config = dict(
    hop_length=160,
    spec_augment=True,
    win_length=400,
    decoder_width=320,
    decoder_parallel_block=False,
    decoder_inner_norm=False,
    residual_init='zero_last',
)
Rows from block 9 of the audio encoder of a small audio captioner, named by matrix and row number. Rows with one number belong to one channel. Each number is 128 + 32 x the weight over its row's rms, rounded and kept within 0 to 255. All counts start at 0. Numbers have three digits each.
After each channel's rows are labels from the 100 clips, of 14976, where the channel reaches its highest value: "strongest on" is what is common among them; "band" is the frequency band that holds the peak. Only what is clearly more common there than usual is listed. The data: notes from a synthesiser with random patches. In brackets: how many of the 100, against the usual share in percent.
# conv1: bottleneck pointwise conv (encoder.blocks.10.conv1.weight, 128x224x1x1), inputs 0-111
# conv2: growth 3x3 conv (encoder.blocks.10.conv2.weight, 32x128x3x3, transposed, each kernel summed), outputs 0-31

conv1.92:122138181126106156114124139124083134128192104111122094134082127167089089074113147153101040097151128118097151141155124126128136081090077157155152161148155109078144118093116137158149076115115137130094076094106153177143120110164157153126138138105115102128076147100147109088139149139115136133133118130099124049133105128114145161048138115089
conv2.92:110099113213150137097093182149142114103137149118179168146086128079087134088107078153123125146152
strongest on: drive (89 vs 24.9); hard sync (28 vs 10.2); oscillator: narrow pulse (26 vs 9.7)
band: 0 to 250 Hz (100 vs 12.5)

conv1.110:090142135107116157069129158127188152152143122142105150173070152171108190093098134132153137163075143128157154095128162117164078097087104118113135096104117112138117155085101111150112124134115126156152141113209147088194139076128131105099149165159133170103117139101150228112186138092121130135157155135157143150135175100121149159122142164127
conv2.110:171069182148181135083159171132167139130109115132141097103099169162144082109123128160177137084153
strongest on: triangle (37 vs 9.9); pitch class: G# (29 vs 6.8)
band: 500 to 1000 Hz (43 vs 12.5)

conv1.4:140121132144173126141156116109099139116091163135122153152154160116154127143153124132134121150138112153169124119094126136075126104118084104157110162090139158101111112146122100141159131150150136143142138126112141127099139146154066114143140109134192139119119170122162110096098120144180121140085125140083148125128094134163127122095145164142
conv2.4:147123089166120149158136150113085144040166102152125153161151148129054104104133081116147155167107
strongest on: tremolo (92 vs 24.8); bass register (78 vs 22.3); saw (34 vs 9.8)
band: 0 to 250 Hz (99 vs 12.5)

conv1.65:132122134135136097175099118165116111079145135135088122153139152140182092134145077146084089120069111131119125192120133146113125143094103112162198079131117122167131121114073157144139112119134122096141124124117148135143129092100143153110147122115116170114155192155108125132130115128129109131064154117134112123123092132158149124058123128150
conv2.65:095100130152147121113187149128114149137136108121142127121151122125146151052144067119041144201126
strongest on: triangle (43 vs 9.9); square (35 vs 9.9); pitch class: A# (28 vs 6.7)
band: 1000 to 2000 Hz (82 vs 18.8)

conv1.53:140119125136133153136143057132133180161141088100110105162175081000070129127074115138146122104120145146114126125193104158165104151182168141101131162140121116170141197179119113186080157116156106141165087177155168107131134093118128139166154153117070099095101111148070122092135175056068112094089165140114115103088140118121142153156116172130
conv2.53:088173091094125138114225071144096119091140139103081135116092121106126148099103113096131126179138
strongest on: triangle (43 vs 9.9)
band: 0 to 250 Hz (73 vs 12.5)

conv1.33:156125151145133087136133070141118125095100137100086130107145106083117092170148102165141134118072103120145072165122125131117144150086134131179150132111042125107120111166147167120095056115126115078145093125136153092132099100134146069141166102150180185136121134152119111137130091139109117146131089061150103178128098093114164089095133143173
conv2.33:144134106123143141041135131115125102187138119081162134129149071124098154111104101147117139204074
strongest on: glide (98 vs 22.5); pluck (52 vs 25.5)
band: 0 to 250 Hz (42 vs 12.5)

conv1.90:185137151089129133147115155140123129165148096112138168079107091151066132197131099130140130159089150115062106174108188133127150120108085146135109162137157098093135093133114087103153158099135127116081109097121134131147133110120091188121122108144130122101125129079121145125120128086096170160144079114146144118146108120067139121131122128137
conv2.90:073054096123083119103117125106111148165144121122099144174140163148111161106097065131129152195154
strongest on: glide (94 vs 22.5)
band: 500 to 1000 Hz (34 vs 12.5)

conv1.125:142169125114121112093085138155172127157153146135108125125144128140186127127152100133127143166073116133136155095147106109149140117110129061076134090107134130125091163105165114122134106127123134073115110091110137077115114115131159099104101150135174121094121091088093155118143096150116160136141144135146085175151163123117120144193184106107
conv2.125:095081132125086159124141075092102124110134146120139144093163119095165138123053153127178114114207
strongest on: bass register (48 vs 22.3); triangle (40 vs 9.9)
band: 0 to 250 Hz (82 vs 12.5)

conv1.77:079115160160111144124129152119164136094135126135113117104121162124104115124161146163148108130182140141147144096132176146131170160135080099143172188171181133105102146140135063118155130127158124127094128104169146198147140160142083156127127139145119159132148197160147155095111167105115138161103067182118162124123118136093151160128129087159
conv2.77:136141092110133132199106161166133135052104135143137162093110213127076170096119140135113132134113
strongest on: square (25 vs 9.9)
band: 4000 to 8000 Hz (52 vs 25); 0 to 250 Hz (38 vs 12.5)

conv1.68:093126135140073121129137076130183122176130090073058167132201105048089164101087138149094091098113140156156101103127128172110113196167199098109138119141118123131107154158139115125115138172123091174147102169127158058089126168121088096108107094106074112093122120106086115120170124064075078085131118107149121145091136116127110133162102087103
conv2.68:144223138036099115143125102118130110124134117145105191098114146141121101129155154107155125174150
strongest on: triangle (25 vs 9.9)
band: 0 to 250 Hz (99 vs 12.5)

conv1.102:154112190150048171151134143129125118149137106108135140129100125125097110136147146100166127094119108130115117132144133138116126137111155113172140105146147091104148134131108126128162134068126164127087075119157142163163120114102155124123177112131156129067074099150109138098109118134044157147112117082119126130084135112140135122136132059151
conv2.102:121153101121118088106148111189107103149104086055137150185150128141166156092120077113079093145156
strongest on: tremolo (54 vs 24.8); filter wobble (50 vs 19.5)
band: 0 to 250 Hz (40 vs 12.5)

conv1.59:129100126114121076081109124131149155184141127118082143077124120107153131136155089128156120174104169146132141030135179071147116099144156095063098099153129131137065079117159089135128145113131047180072155135203091165192149140170094100125162151187134149105136123109115215116143162098162118116163116155150118131155155099097132106127112123125
conv2.59:211170128111121110166084123056121123097151134110119139128132099140082080144147161061140152111119
strongest on: resonance (78 vs 15.3); band-pass (42 vs 19.5)
band: 500 to 1000 Hz (33 vs 12.5); 250 to 500 Hz (32 vs 6.2)

conv1.15:120118097113133135089142136149171088126140149158172115132130123098191108132098137090135163093097173144176081128160135106112116153133119189142148125165091137151112169111133124134149081131162122076135119153107109099090106131102149146116109174119165115092107103132141119107112136158087132085094152069090079153113165099129068115103158132153
conv2.15:099099109143114093082216099116119131149136117113143086137134068156173129125106114064106129181156
strongest on: square (28 vs 9.9)
band: 0 to 250 Hz (50 vs 12.5)

conv1.63:103155137127119156101134160157114154105131093137111157134166102152097131094099103121135140132065132138110140159156202115161097141106121122117197152125189093135082102157128137150162121116141119145131065154136176145162194074106082206108138178130078133105086169117102140097132097043091138123156136107148115068079082117115152183102110118129
conv2.63:116144099153137124132168154139132130121166151136101142084151167115091141090108065124036129196157
strongest on: triangle (48 vs 9.9); square (40 vs 9.9)
band: 1000 to 2000 Hz (96 vs 18.8)

conv1.106:127156125098129111036165115153164158111148089160148184115117128104157127116118105149134148133121184134155146059128180130130109153143145161086131140109132121122078141115156154147164155149161082165145132125173097125157147147141105096116145141124127111093124137098138141081157129108148089119174107120136109096125092090128128132144134118073
conv2.106:030167172124096116152108118100125132072133190110160162147128099162112147104118087093138149135139
strongest on: resonance (83 vs 15.3); filter wobble (78 vs 19.5); text has "register" (59 vs 22.3); text has "bass" (59 vs 22.3)
band: 500 to 1000 Hz (35 vs 12.5); 250 to 500 Hz (31 vs 6.2)

conv1.49:113115093125150147099154080137112160090152089141174108153110089090121113104073150081088138083173137121116166190164091109117118081150083211081096159130095170131161109137139157115095119131093090103170143174100151119136145131140104184088101120096059091144089094094111122157107129123105119076133150110106087062186070147142061133123155135134
conv2.49:067033140144094138109076141133120110139123170171115086159096106109117084106158154109109102108126
strongest on: drive (67 vs 24.9); hard sync (47 vs 10.2)
band: 0 to 250 Hz (82 vs 12.5)

conv1.124:161118123108109151114118093148129110154151155131169131142130127051185111137089169143090160135035154130154094092138157174114087129120134159137099137145121137146152112123155129123147086128142141103135102129116123060117152102147163073132109125103177106080161127146092093131118056157102165141102129027164155183079140086182105126171170100150
conv2.124:161092156084138118090119045146080145142145142127113089169142083139163095092160127103094148158174
strongest on: glide (73 vs 22.5); swell (60 vs 24.2)
band: 500 to 1000 Hz (30 vs 12.5); 250 to 500 Hz (25 vs 6.2)

conv1.119:111137134128131110068112008124137122099145122169138145095155110058087128020142129123137125150109177111138114095154158152176103160114177186080118162143056151113144160093147161168150141124110089171119150102134133117142122106153147138108118142137128139126132083075137116137166157128107095108154125056158104136192133072119117119112142130125
conv2.119:133190155185144105081144095128116121140119170135152133134125057157064140092112167079105125091141
strongest on: drive (85 vs 24.9); narrow pulse (39 vs 9.7); oscillator: hard sync (36 vs 10.2)
band: 0 to 250 Hz (100 vs 12.5)

conv1.17:149099140106122134109135117125124174170092111121168061158127105074079125138048137082170115104093133157120111138183043123123133107157113150166120146158121094140119148163108072178120116159160142101188116205108156123098165088118102151175124163105145126102115094163141103118134173098148159164112193121127078123096144154142115160075127146132
conv2.17:121102109138140147124255095112097102099143143116115083147087078111167127140128112119135118162114
strongest on: swell (60 vs 24.2); drive (52 vs 24.9); triangle (25 vs 9.9)
band: 0 to 250 Hz (38 vs 12.5)

conv1.72:115120137147126133101133123177132137160120108132104176105120151097148188141164066143122106153055158182152114126150219099146074139130075166098181150136141125140066114132087204182206141138135064136119143095169110100146166106081082132086126167116104149107123164138155166076124132113139123133169101116179139133123100077101144154134128127129
conv2.72:108107110151163135082187182084122137141146156162087111140145153101106147080084115185127148188151
strongest on: triangle (48 vs 9.9); glide (46 vs 22.5); square (35 vs 9.9)
band: 1000 to 2000 Hz (75 vs 18.8)

conv1.31:116143169152116145067133122123148129124133142080168090169130107189111151124180113135143098135135117129141107129172100153149102116105089089133136123142105135142092106209101158162107056144107185035135103167125173156099130101113137123128135113099145162103134141150139150126099128114116119132091168098117091111069183097149141121094138163150
conv2.31:095180093185168126098117164128149087087119143131135107188152172135142099079070121170104140153128
strongest on: swell (61 vs 24.2); triangle (29 vs 9.9)
band: 0 to 250 Hz (50 vs 12.5)

conv1.11:127144099111119147138131111131107154113102134109123136121116148104150093140112095119100129155089111137125118130136056178077104158136130163102161138141119117151149192113117162129097106126112137106124114104088162111093133096170110092127128157096093107117126145181122102139156125144131119130103098100098126062147121142132155127114104082107
conv2.11:063099109118173147101221102107086124105110110087122058115113090121115114117091143119132111123144
strongest on: bass register (56 vs 22.3)
band: 1000 to 2000 Hz (40 vs 18.8)

conv1.2:242150137110124149152147115147076162133107087101162099133079111146097102233093111105145129143061092120073129106173125117125130146142104108121112149163188090148164128134174121145139119134154113127165072121103097147108150100135104114200109124095179078114146139128101094098128101149126159222132147079175095120148136105138117120109145127102
conv2.2:143079126127073126102117111041128136147108125077143158145125164159131141119052112126173126177153
strongest on: glide (100 vs 22.5)
band: 500 to 1000 Hz (42 vs 12.5)

conv1.91:091136167145121142101167082157137128114121162139100120120145163116149162137184072163144150137167143131143132095151127124157160107164093133122137170141117152128076123106128099140126150167170108117134115114131133160165123177166116119188129125147162166148170186148125166064122104125114078115137115137163074120158116092137192093105143132107
conv2.91:139147106185167110166154195149130098066134128140130106075173142125095129156109124125053151152114
strongest on: bass register (93 vs 22.3); saw (31 vs 9.8)
band: 0 to 250 Hz (94 vs 12.5)

conv1.116:119121166136085116112123150124151137180156075108109142116126113113087142085131122112088111093130105123122166060125120129129101151142165116095122121141127116118167131092142136140125173095102072138132121146120130081144126151100111094016095100115135087090104150082109142109138121122116089148140136160143106147163139087122131154189148128086
conv2.116:103185113145088133163127135074145103072128111118129159098081186122148096109155123111184095088174
strongest on: drive (88 vs 24.9); tremolo (52 vs 24.8); filter wobble (42 vs 19.5); oscillator: narrow pulse (27 vs 9.7)
band: 0 to 250 Hz (93 vs 12.5)

conv1.83:128133130111155128094131138160111137111186114095129120172092112132104062136124125124093108123107123154127155115129138155072085141126091155126118133122132112172126146108118131117175110147136137104181131139120093147103147138144084168106105101081111099082126157191131111131095135140146098167127118153090131118174043110158102156107132124125
conv2.83:107183139195103109121136108110126123081145177115104180139132192108100080100097080143091155142137
strongest on: tremolo (72 vs 24.8); drive (50 vs 24.9)
band: 0 to 250 Hz (86 vs 12.5)

conv1.85:250121131121151121170093164090114166163058064077127149127078119137080124255090100137133147153112083130073136155133148106134106136173122133112098147129160066115147112123201127136134145139138121100131133127101092136092120112142146137161127151135153118110113131109138124075098146084157155207166128121162150151112086123132143131137144109139
conv2.85:121085138090076122139105074051125128141114125104119153111097199136149146155069105117133136185132
strongest on: glide (100 vs 22.5); triangle (30 vs 9.9)
band: 500 to 1000 Hz (39 vs 12.5); 250 to 500 Hz (27 vs 6.2)

conv1.46:138130097105109191139119148110133113122120119136141120131147155160063108125144127064079106081143132099125151097135126135119132112119099096094165140097184139107139125093143131115158139128082130128113126115106118102120153136075153138122105104107103081145144149086138105138100098124130148137134122141105157104138069132146155155143165113073
conv2.46:108085120096119157139130117091105134147118132159064186128170178117123118176218126124095131093116
strongest on: detuned saws (48 vs 10); notch (47 vs 20.3)
band: 2000 to 4000 Hz (51 vs 25)